Rows from block 5 of a small self-supervised image encoder, named by matrix and row number. Rows with one number belong to one neuron. Each number is 500 + 25 x the weight over its row's rms, rounded and kept within 0 to 999. All counts start at 0. Numbers have three digits each.
After each neuron's rows are labels from the 100 images, of 14848, where the neuron reaches its highest value: "strongest on" is what is common among them; "lies over" is the class under the peak. Only what is clearly more common there than usual is listed. The data: rendered rooms with furniture.
# fc1: MLP up (model.blocks.5.mlp.fc1.weight, 1024x256), inputs 172-255
# fc2: MLP down (model.blocks.5.mlp.fc2.weight, 256x1024, transposed), outputs 172-255

fc1.229:502506475478506513521539515523510474496492514502484432487553543485538517525491503487452514518527507460553556497511465464463513535551511465497504481498487496518434520496520489500507491506527486512494490487474523504530470509485541489532472515523502534519
fc2.229:504503458472517502516526512482495517502493550497469465505558501481519510505472466486469510509501501449530537513525438470479539518539512448499482501520518479508440521497501521464487499534498504515518473499458480483575455478486508509533458494510511544492
strongest on: wallpaper; count: zero
lies over: wall

fc1.144:498520465462517505506443504516492526447538482580493486513546475513466494508477475538509511537514517513478449505495498461465513500529455502472465509478527472494527470489517500494478507520480520500530494518507566495493518532520486477498547505554511478531
fc2.144:549466523533468511498510511515497465515454515442490541483470535490534512492523519504539527470485486501516514483526476540525490523478536469494518501509481516514453508518522489530548466468515472495489492496474475519524488483506549529527448518482479527458
strongest on: black walls; window
lies over: wall

fc1.50:483537505501477468487490531497500507520528479497514481536481522474466475468510502519480506479544523489527495514492511493566518478534527496531497512502475484483501510499469469537546444458482513505572484496512525473493511520435530482480542516520474487511
fc2.50:515490466467532543549472508511521502483528538502458515540549484512464508499477483522467512495499491543497525461551513454485495533503486515477513489530531503530491536474487533469480516531481486475472486474450475471499523498514485481549526496494510519504
strongest on: blue walls
lies over: ceiling

fc1.108:497500528511492446481501496501499471504498490519500496491494508526520500477488506516533465517501504480478469504455457493530525478526549483499467525507473498486492511501481493536528484445494472499517484507509499511531513526466514525486492507506479491496
fc2.108:517473481496499543548483517508485514484482523499478485504506491487459513534508495500489507492513510520501507487546532494450498535506470505494529492503557512533505489491524480470472528533526554495486504482481478503451475482523506505540507463535515502492
strongest on: red walls
lies over: floor

fc1.476:464459486501488492483480559499509528487465532526509501500472449506499479522487473480493454500505512538465505515522532516472496519503490516495524522498510497496525442512486521471480523494515549477512508479500482459439502492518483468503526476569497506521
fc2.476:479498449466494477484446543515505518529515441499524518556455481466484483482545514511491535476535544501499471540480493515495526501480517508517490493506503493492499495481507428516551441458528511494494479488514515471475513516484520465467494517522458496525
strongest on: white walls; window
lies over: wall

fc1.671:486434484532478470490495531530443483437521484547498485500469465454486479496492490500510494524533518497528490468532486520459531502511478500484498523468491466504509487499552480486490523496491516488492534474508490490442505545515504482563490480545541491492
fc2.671:531506507471463474515467490536507464531511454537500529507461536480487495479556511473529541498518520519542478505476502461535485484491470515482455505510478497449474507503520471510522479465486497518500525493540549499494516526512483479547491546511498518527
strongest on: white walls
lies over: wall

fc1.271:489503516501530477476488486465512513492511515497489499561512477526505481506480466524505486486487522508502468522474484490510523511529479476527512535498538467505537476508513517527488546490493541501530498543534546456493440460476484503512516457505478515499
fc2.271:551520548501465515520510452476511442538460492519507510493500519506454508558525533513521495507467456534482505482563480498496499547518488513472439478496505491501492491473522510485485498508494498470466492500485494496509498452551493490516446509552497538470
strongest on: window; black walls
lies over: wall

fc1.548:530525460481471459471479512496475509464463518486478503539516507487473449515474455497532499527501506490502468502481492536496560489546490491471524539448536488478500506461500471511541460467456470484485455491514496489490523519498501472511501535500435515484
fc2.548:470451483543472436482531496504486498492526510486485487509485543471523526487455531491495559524491453501494539492497518509522489474534516536547518528521508483524581519538512531523449473518469479518485510497505479447483509498459513552512473533513474471491
strongest on: black walls
lies over: door

fc1.324:502485531508516512495456497483492484467532485492475479529563462550515509508482435494509509487505486470460506466486482508473601505529468506439489510485553530438498507509556531487502468500515487499519471518483499440516539497534485528501514492523501476448
fc2.324:503524446469511520514502515519500503489509537478505522520497490459520452509481543532519526527478506532542476546504527507539444496497482519519495486506466470565536505496461467518521524498474486510496523491519534534456474519479510459446516535466492520535
strongest on: pink walls; yellow walls
lies over: wall

fc1.219:534492499480514577501486500499516544546506496530510538575507486487495477490492461523533470510480495479474474555479497528533497490479497484492485500510550469489529531488491462473499501483491529524525510515501508449468512545541505466498498497563539440467
fc2.219:538474473467509541528452488514483492501502509545502543528522503513497489562491476534508476493482513504486463537525527516514481543511494514452487463487510489508519531496529444458499546514511547534546502456471523486483529539540496489464537501546528475503
strongest on: black walls; window
lies over: wall

fc1.711:523491487480515564499479485500505539528512514515488520539534478477508479497471476539545504525477497470478467545488508524549520462514497486471486517498537457488539514486501442493477492497493508529542523504488531462482504567491522492494519500538524447471
fc2.711:520489471463506510540446495504490504514522494533502539535525492504491477521488475537506466507480500489457468515496543502522489516542507539467485470484520477498511534483517452473496533517519539545552498475455516462484544547511507488458554518540531449505
strongest on: black walls; window
lies over: wall

fc1.360:504434477504495473479462558528479474455477536541489505483502465505515539522498513524511499489532512541502501483533520466497500494505508500503508517516500500518519452520510490476439540492492512507519497488523499511452494500550487525547505494540499511528
fc2.360:506501488503496491501514455498504512487531493498478516512510536479523498489451510481534559513482469470500490507475469504523498448508491506465471515502514478486512522507508516506499458496483453512506496521476524494562496522493475535486460524487487489480
strongest on: yellow walls; pink walls
lies over: wall

fc1.733:484517498462499451455457516477535529464501516541516479547522465519476454510481428511494468493502496466497492502487450523511528475531459492460508516485521506480497492495493499512535496495485490474520440473529505480503511508506487465484504544509487482488
fc2.733:523523489512528523480551514454485473481490526469500510429530474496517511531483492514480492501467514501543527530502531503503533512479544478501518508514472490484522481523488522464508477549445444498481498487526528541500524504511531513517502520456502541507
strongest on: white walls; count: four; pink walls
lies over: wall

fc1.16:485487492493518522493469513532506539459500548500491520501543494514526501507485489496511563497504509491520529516510515467534503486487469486486529511527510497482525488540498497517435515511499537514536532518540537493479473503489511515527542461492493476469
fc2.16:514490447469473474486540483534494501466498531496483488513531523457505527483466530480522572483496524498529502470529506499497520478529492481494507546521547480502565490506501489529487500528484510516482494504527504548495478505479533542490502509495449467443
strongest on: white walls
lies over: ceiling

fc1.475:501450490519519509516545499508504525476484519477494529492510472500556481490477476471473516478481514488507538496489482500503513461571485477506501506512534491504526500510517524476462513509491509510483502491489510474514501486505478502577481450510509522461
fc2.475:538527482475501507523513488502518491482491557489475505495526478529502498494494512528516478529481501529554525466520506460504498536514496485493525522508514518502499519494488494536488547539465491503492516534529497580502509496500500482512537494442504494479
strongest on: pink walls; window; wallpaper
lies over: window

fc1.703:491466451497496500476477553512501497485507504520504512466536493495527516502472520489498522512500468509530495528521492506475542528559527509476510533483502434478495474509496458472529477465505517496470490491474532448460508477497489489531442478552514489529
fc2.703:470494458513485476447496493510463461492505518499446462522506539534506502529456487518480512531522533475481478494465497510509563510513499477491526537459513527508484491456520497518528499480535466508488490507485487470542504533462508519498515524492483493529
strongest on: wallpaper; white walls
lies over: wall

fc1.190:488477479534473484487514539525471512490439510505510475482476471474520495503499491500514503518494525448512495491472480519531503440500498495508488507499509480491520501522470522476500512476510510554524497489529481484530495546514489539537497477522539491492
fc2.190:502508510515462477452520507516472479511453487487527505494447521497512496507500532490522474501493522460493494506462476498522501465426505497494516527483481501474476467532485508492530522457525486552514471529511492554527485529481498549470468470516520475496
strongest on: purple walls
lies over: ceiling

fc1.195:491429481529503498491531476525507513503507506475484535510522485506534500462490445496505486482475502533467498477475452537515499493542520483487535523516483487506542509506538524518518478498491506480492519483487472482519488486513491500555468521555483529473
fc2.195:491491466510468494502536451537507490533511455464516520542519533514519478474495485501485520498480510542464523515474468512514472512472483494496556523478459481508501538532527489555541435531512519521473515527484488507518494491482489441483500499547495506464
strongest on: red walls; window
lies over: ceiling; window

fc1.531:525514466455543510506483502496494517480531501528499494548532446484479475500478473554504489527475507501487450533484483513524536480544474490482477502478529455500553512476487455514508487523479501536537487508503555493489533538534504469493502523519534465501
fc2.531:529521452440524503528473499492501509493516494547504543538520465536494472534468476540478450513468506518467484503480523500504494519547489507481506494486520481491515518470487491481493519564485511538552472481487530499465561533548488471447559527505525481541
strongest on: black walls; window
lies over: ceiling

fc1.632:480516467526480484434485491485466482446490552499467500530497489544552478548480467480490545510491564509524511536492503487496524524496479487494528532481516508486500440516510483496497517431502495485515552511551520483482475553483491479509557508500458498536
fc2.632:494520501527565546544485521495506523440511504458491524481520481528533521478522490469489486502477525530543467506506509510458474483478512479503489462480486492497530524460476496482479549542555524510523509517497541505515496454540463484446528508476544489521
strongest on: white walls
lies over: wall

fc1.527:512508471478510459486456531485477513453490513547515466518518467484495466530472468553487515503518527499518476515532471486485568484538485490488497529474520493483519471492485460498526475511481506491517472474548519513496519501530494447520518500505476533501
fc2.527:480506467532473466470540525470482527467503520445470509494511502512523518497472507478473521513476487489542548495516500539508519508516528477514580519516531530483528526510498526470514469539467448489473468468526492509531519491505523511480477539455462536521
strongest on: white walls
lies over: wall

fc1.599:472501495489494484490472497460496514491517496504465465495554498525526491501464432518506525529491502465492506507501463513506549495524504500467531522527505422506504493545496548504513467468480477496513487490486508444510488498502489503532486474515499500496
fc2.599:487514539564533465534502473451503519492525475481494475473529482466452524453529521508498490480494479470493474486522486495462513487488522501491468493533477486511483498510531499479495512505527488468474475526449490508539485493502558508505454480519554491478
strongest on: wallpaper; yellow walls
lies over: wall

fc1.388:493514432478510515484473526482489523465520523508488503517557465503506464546469425516497519483500525484522491524491503498489537464516468486443502508480537477473520477490525497479508483511442488493511495502525568504474489526547492482505526517520469521522
fc2.388:455456493540500515500472558496525540497464516460514521494508489494559509484494456462474509479494479458517534509525519556495493533472562502492538475532503502507503565485523500458514513521539498493498489436462486464531508473496502482485468495488504517498
strongest on: white walls
lies over: wall

fc1.157:487509495487524486518507496540504500463509473540495496504508513489517508517487491481475535501488498511483502492492470521477538509577496498488461503508484480483487486485506508462493499510472491504485493465457509501527500484542428522508486492499505557496
fc2.157:490493464464477494510492485507498467503499542489488489479504517505462502499473511496471465502522481497520485474542491469481516494508516491499546491482550509517468514467530498487520493543530493496489477520511480485512518511500510425540501499454541496521
strongest on: wallpaper; count: zero
lies over: wall

fc1.279:491507457517464503463495551503476512504508494502486433486493499483497498541463516518483496534520532489544501505482508495521510484500530477517485544479517481497488498508440499483523487466486483527535479488514467482505499571483528502502542526520510492531
fc2.279:515507510477528538539510466503505498486506510515504545506523517498478506495509502491499513478483483527480500518551491475451496523500448519487508485528501499519502479496545486487446517526489529468472529518477525524477486452519467503498467472515490507477
strongest on: purple walls; wallpaper
lies over: ceiling

fc1.6:514517480501511469498468522510449477449478492569497494545485469506474486496510469561479431497514553525489460503497491489489524531536472451518528509488511486501497513481493444519486494490489558511571517476518510492493537497502472485512512506500497505522
fc2.6:468495517556481496481490479516466516489482483479488496509504511490481496481504505532508547522527507479482487500466488541502507491509515489510506497526499478494433529535533489542494500439498480481481512491516479472517462493458503522507466464466490476517
strongest on: black walls
lies over: wall

fc1.311:499510521496492512488519493478488497524505479542505440490482532495501459537494518498483464554508507538535492561494474508496509522539518478542482524494498463516494493500458479502501496462504535474514500489521515478471512474486501456492497477524510530519
fc2.311:538533501477462481474507473503504542479463527455490498539520485509478523473503483468546502473460519494474475469513485524465514530526442468458495543500537501478515537455508490492474510483470515523505511531459485522524472492545431519502465525500440491449
strongest on: blue walls; teal walls
lies over: ceiling

fc1.740:503500481508455500447490499533456514531452515527462520503522515518514480524478465499506513511510547528492480516520506501496512509533481486513508528492524510490506447486518468478512541449549531471498489499522502474501458538474498478514528471515472507523
fc2.740:499513524505507544576475474530490490460483506486495505446511536501529550487517499462498508479469525532516492479526526516473489488518530491502494460511485494486500521485518499489481506525541560510517535485488527497547477457503510496447533507506500486517
strongest on: count: zero; white walls; pink walls
lies over: wall

fc1.620:537506495500525463501502499464482511504496507477458495555537448534497500482495458538517468498481530495487456495457482501501517508543485393510510524489556480528546500468487482518478509502498521517543478538495509468507495498494492505495501499484455505517
fc2.620:420514516517530477479497493518498493468525493515506491472521515489449512503503500487464512480529512498473484513508503471440489456511454556505494488511494511497486461514529530476442545486459523457485520500506508490508462503484461524514488444523497512499
strongest on: black walls; window; count: zero
lies over: wall

fc1.194:482497497527525500491519489484463501488521513493452468535534470527512509491471461490483510508481526499485479505489491483505534505509464486508513517492567499477565479509512516477413484491454525500523530522507514457491484510486483518509516490510462510509
fc2.194:454492507510529504477521514508491515483538538505500481467522539415469515505491466484482542482507494434498489517519472494476514472506498523516518503470488487531529499492554494489471505476486518497483520500467513474501470539475520529548509466483504465485
strongest on: black walls; window
lies over: wall

fc1.210:487470507538488480503527471527494513538470520488474537516499502500496515425490483503527503506504473498464502458523479496514508482472532501518519522517474517485494527474497529517508487471528473475495491494467462482560468498498486527520483495477468528451
fc2.210:480470519507495442466486534509510493511508479465511517539497492508525503498521496520517529483505493518480474509471461534501518487488545502505475487512472502499510492520525485516529481460495463466471478489474520487500512488484500511488449505501458532483
strongest on: window; red walls
lies over: ceiling

fc1.312:524494504496487480482468532489469498449480494514479448472528483518501478519442489503490508497504551487556482507509494509493542550518507445477490497479540482511524479460492492508519508450486528506519482480538511486517488502521452476532492505514484520510
fc2.312:448480509529516474465517461479547513487477546462516470478514480525512500476480531480514511528456458474491536503514515492518460443526535507524500502520484520523559488504460516497515501499520462504492508506481476456529490508448538504476502495481483491466
strongest on: wallpaper; black walls
lies over: wall

fc1.500:476486499506516479490477532452497501500476561480480502531536504505520475515487456584539469535482488479506527542531473533519551534473488482485551525490498469480491499520494487476480482472474495488521505492505532471511491495534487486511479490477491542479
fc2.500:451479465473544487487507517481527530497510498529515459519501495502496482472525507486496443522500482487488525485534472480502491511486479557496522494494464460523512471516494508510475542517514520498487505511495498528503507484530485533488464447516552466489
strongest on: wallpaper
lies over: wall

fc1.437:473528463459470428437466519489481502463486534488481494546513520526481461513457449498509508524487525513512476510507511528492537517529485498448541520441534519455495490470509497486534483461454456470470476470486471489494513526479481478474515534478444529525
fc2.437:505499483570509454481525496469450475511511551487451496547518522474539494515466499530515535546483461511498524497507511527533530512482492528506557492494461480508580492519512514524474510522452451533481526506513488496492501500498534544509477497465490480480
strongest on: count: zero
lies over: wall

fc1.386:491466502484468492453473519520516561494479495527499496509521495500485474484454481508518489499550482470489503488524460523475525481558496496517487538495532516495481485506496526489513492459545518456496435496504481459513513480493495453517488453526495481479
fc2.386:524507480514507534532541480500463453524500523510505490436527515475494512506529508530489503500471531494487515510506530462550510542506501504521508491531487512518486505533512471507457485497436502508502576488507501518508488529455531530517523472461503527518
strongest on: white walls; pink walls
lies over: ceiling

fc1.448:497465447490489511498506570521476484494463534486481465471492476496506489524483513505520476540488526528543488508494502479494493455471487492484516520506519491513527476506470492456480548512509479531477483491518474525497454538494488524544523512474527545561
fc2.448:522522574530472491462501442468550494512488483481504500519521517526514521503509477498492514487505434467485538498499476508531522539525510503505471500493484505451450534469512509516523448481540465465480491534470480471544534468482496500510473512509465479478
strongest on: wallpaper; count: zero; pink walls; purple walls
lies over: ceiling

fc1.7:497530509489511448492504499497495511459522489508486469563513437551483476483485465498468517493486533498495478510440476496530518476536441443508512515486521488494544485487500514521511490495462493518556479532540524475515493502472472495482516509486450494531
fc2.7:487555496476531524503519471472485484469523473555509483472529477490447468564483514518460481521490504534488471505495488462467512499540462525494473500499503466492479451503495515478455539560443513478512487517525529517469504506519487507497545498503532508544
strongest on: black walls; window
lies over: wall

fc1.249:514469475498481542492481520506482516502444518567477470481528514448463512537499518500484513531528522499523519523540523447461493515508498510513460520522469475483483466519473494481432545477521511474485507508502502507487460521524513522560532499503506509534
fc2.249:485497492500509463485501507490513494490563477454496508556511471539550495485474476510492519470476502504485488491455480569516539501489505460503554499486540498543539508489550503501540480510484487522497479473480496469493523491483491490460465482515492500479
strongest on: yellow walls; count: zero
lies over: ceiling

fc1.110:491421486532505491485533474529498509498506499483479538508520482500530499471493450494494484478474504529468494479481455540512500494547512480493531523509483490510534509506551515523505486499488513482486524485493477485518498488518489507555470513558485535465
fc2.110:496489466511468483499536457532513487528514453463514522538516525526518477476502485507479522492474512546464521515466463518521472511475480483502569525477466486507511535535530490553540435530507516515477511517493487515516501483488486447488495504546493512464
strongest on: red walls
lies over: window

fc1.462:528463476541492515502528523480456484516442551499487489481494491484504509546486500507527471519483523506543524492548515505476507513495490499502522526499533491516522480490487504447463531510522530497506513507495477502471482512540517515539529461523520508495
fc2.462:531549514526510485502518533468511510518486542511493491509510460487496455508467491578542447546460510540532492507479480456521508532485510483492521513493490483489499491502474508520518503535468467465532477535525507514491503485519495450545530540480514516476
strongest on: window; white walls; pink walls
lies over: wall